{
  "horizontal_flip": false,
  "bottleneck": "kl",
  "encoder_arch": "caformer",
  "encoder_activation": "gelu",
  "encoder_head_dim": 64,
  "encoder_layer_scale_init": 1.0,
  "encoder_moe": "top_k",
  "encoder_num_experts": 16,
  "encoder_kernel_size": 5,
  "kl_weight": 0.001,
  "optimizer": "soap",
  "eps": 1e-08,
  "batch_size": 48,
  "weight_decay": 0.2,
  "adamw_weight_decay_other_params": 0.05
}
Rows from block 4 of the decoder of a small image VAE, named by matrix and row number. Rows with one number belong to one channel. Each number is 200 + 40 x the weight over its row's rms, rounded and kept within 0 to 999. All counts start at 0.
After each channel's rows are labels from the 100 images, of 14976, where the channel reaches its highest value: "responds to" is what is common among them; "colour at peak" is the nearest of a few named colours to the mean colour under the peak. Only what is clearly more common there than usual is listed. The data: short English words printed on busy colour backdrops. In brackets: how many of the 100.
# convs0: first 3x3 conv (decoder.decb.1.0.convs.0.weight, 96x96x3x3, each kernel summed), inputs 0-95
# convs1: second 3x3 conv (decoder.decb.1.0.convs.1.weight, 96x96x3x3, transposed, each kernel summed), outputs 0-95

convs0.73,139,177,190,152,259,208,203,206,148,231,253,207,197,203,204,271,137,181,197,284,109,191,229,210,182,173,134,160,260,236,198,167,195,196,200,203,160,225,232,208,205,184,249,252,216,166,251,205,197,109,231,229,165,139,258,155,232,189,221,259,179,106,186,198,169,202,139,182,311,152,187,187,180,212,195,168,209,188,164,168,177,193,132,210,143,233,171,159,156,200,280,184,214,221,242,148
convs1.73,215,139,264,209,191,178,292,165,194,125,298,279,206,173,187,181,213,201,218,154,194,260,177,198,202,150,240,189,141,214,169,198,157,130,208,194,182,147,199,209,150,222,159,174,191,195,232,229,125,191,217,177,207,190,188,205,242,296,219,168,205,146,251,207,183,224,218,168,168,201,248,196,130,328,189,293,227,241,181,243,230,218,203,229,213,254,227,152,198,182,176,215,237,153,168,175
responds to: white ink (73)
colour at peak: grey (74)

convs0.11,196,204,189,120,122,242,102,183,197,188,209,195,184,191,218,257,182,200,234,260,177,201,214,126,192,159,192,116,194,260,187,101,206,171,233,200,176,188,178,171,253,178,203,194,185,199,144,218,184,109,259,218,210,89,252,177,236,247,206,237,195,118,184,225,174,230,193,203,251,170,230,245,154,208,102,202,191,178,197,228,197,130,192,195,184,260,141,220,163,192,244,198,213,230,216,161
convs1.11,189,149,268,202,85,111,262,195,119,199,228,284,254,195,194,209,221,182,240,194,210,209,258,218,222,151,214,171,197,225,210,206,219,197,201,112,186,252,213,268,149,273,174,189,179,209,308,216,222,190,190,166,184,231,139,181,197,201,260,152,189,226,186,221,220,206,171,121,162,212,192,186,193,310,195,174,211,224,176,257,191,186,184,190,206,257,194,176,173,116,182,237,184,220,208,213
responds to: white ink (57); pink ink (25)
colour at peak: grey (44); pink (41)

convs0.59,194,182,190,224,157,145,204,161,189,206,244,142,211,109,254,182,219,154,186,157,136,170,273,220,84,285,167,189,246,178,186,222,211,154,284,175,175,235,174,228,139,204,180,203,195,178,210,192,211,204,192,203,151,272,172,223,222,242,272,139,242,167,241,157,116,125,156,171,168,193,193,223,248,225,140,125,190,177,209,180,206,202,237,236,227,175,254,219,186,253,250,202,211,211,206,219
convs1.59,211,162,223,187,232,218,232,264,285,107,207,269,178,180,204,208,177,309,163,200,182,238,174,177,225,146,207,166,169,238,207,201,219,195,130,183,248,204,201,153,201,197,216,228,197,207,143,229,219,175,200,167,200,135,191,191,271,252,114,198,251,113,186,251,200,141,235,187,157,185,245,288,161,251,257,226,238,199,282,221,220,143,190,237,262,229,199,187,178,205,198,226,196,149,157,178
responds to: white ink (62); yellow ink (28)
colour at peak: brown (64)

convs0.54,192,191,186,226,221,186,150,195,153,196,206,189,222,178,182,312,158,185,158,289,224,163,202,164,166,199,251,184,150,209,126,214,157,216,210,197,185,254,136,194,162,244,211,221,243,177,186,141,240,217,282,216,195,242,276,178,172,204,219,196,95,186,186,232,165,180,169,162,166,132,193,187,116,213,218,223,198,219,164,262,215,133,206,203,239,122,203,213,241,223,182,317,189,158,239,204
convs1.54,228,218,213,204,167,246,126,160,224,209,145,189,231,235,178,158,257,153,209,272,145,189,190,172,251,167,148,226,251,194,247,188,191,239,179,201,191,161,219,227,169,157,218,163,220,244,239,166,94,175,170,215,221,216,172,201,240,129,207,284,174,259,165,208,173,302,154,311,187,249,185,187,186,181,189,146,213,230,231,145,153,183,187,194,167,217,243,213,189,157,161,173,130,270,188,160
responds to: black ink (50)
colour at peak: brown (49)

convs0.53,318,278,190,197,135,209,188,212,172,194,190,156,193,161,222,143,197,228,133,176,229,260,124,211,211,240,222,173,268,170,198,183,166,213,227,222,113,128,132,253,234,208,262,201,197,218,190,184,218,265,194,208,240,189,267,208,193,180,239,163,266,162,281,240,130,194,243,257,213,200,206,263,160,257,228,195,189,272,186,150,221,219,184,201,153,184,197,189,237,166,162,212,227,158,197,230
convs1.53,136,156,228,199,154,162,194,213,264,143,168,243,189,231,191,216,175,237,218,198,186,103,227,155,206,205,220,236,145,223,198,205,288,197,192,230,264,265,252,207,123,223,138,183,225,192,221,240,219,133,198,218,207,231,163,211,193,199,130,213,186,280,170,189,259,200,159,160,219,230,219,109,217,140,120,166,204,144,215,210,203,198,233,157,274,214,191,208,163,190,227,185,144,297,210,153
responds to: black ink (25)
colour at peak: black (59)

convs0.91,184,185,244,198,183,161,265,244,184,243,148,104,179,101,190,203,186,308,209,183,175,249,165,211,161,244,177,162,165,231,213,179,253,224,194,200,50,226,197,245,213,164,178,193,207,142,228,222,209,262,213,198,230,163,211,204,150,138,234,182,144,138,163,171,179,116,161,244,156,179,190,237,173,225,237,207,180,151,206,209,201,247,195,205,234,216,197,167,174,210,196,140,246,173,236,236
convs1.91,242,208,179,181,315,290,184,204,247,138,228,270,186,297,203,186,118,168,140,224,261,186,199,207,231,166,230,226,165,215,198,224,135,157,177,218,291,201,173,191,152,224,222,209,142,224,174,203,173,169,179,196,188,205,141,216,247,277,174,196,304,186,193,207,153,170,220,214,149,206,223,161,195,260,231,195,220,257,255,161,197,186,233,206,190,223,176,185,204,140,149,255,238,230,188,210
responds to: green ink (33); white ink (31)
colour at peak: brown (61)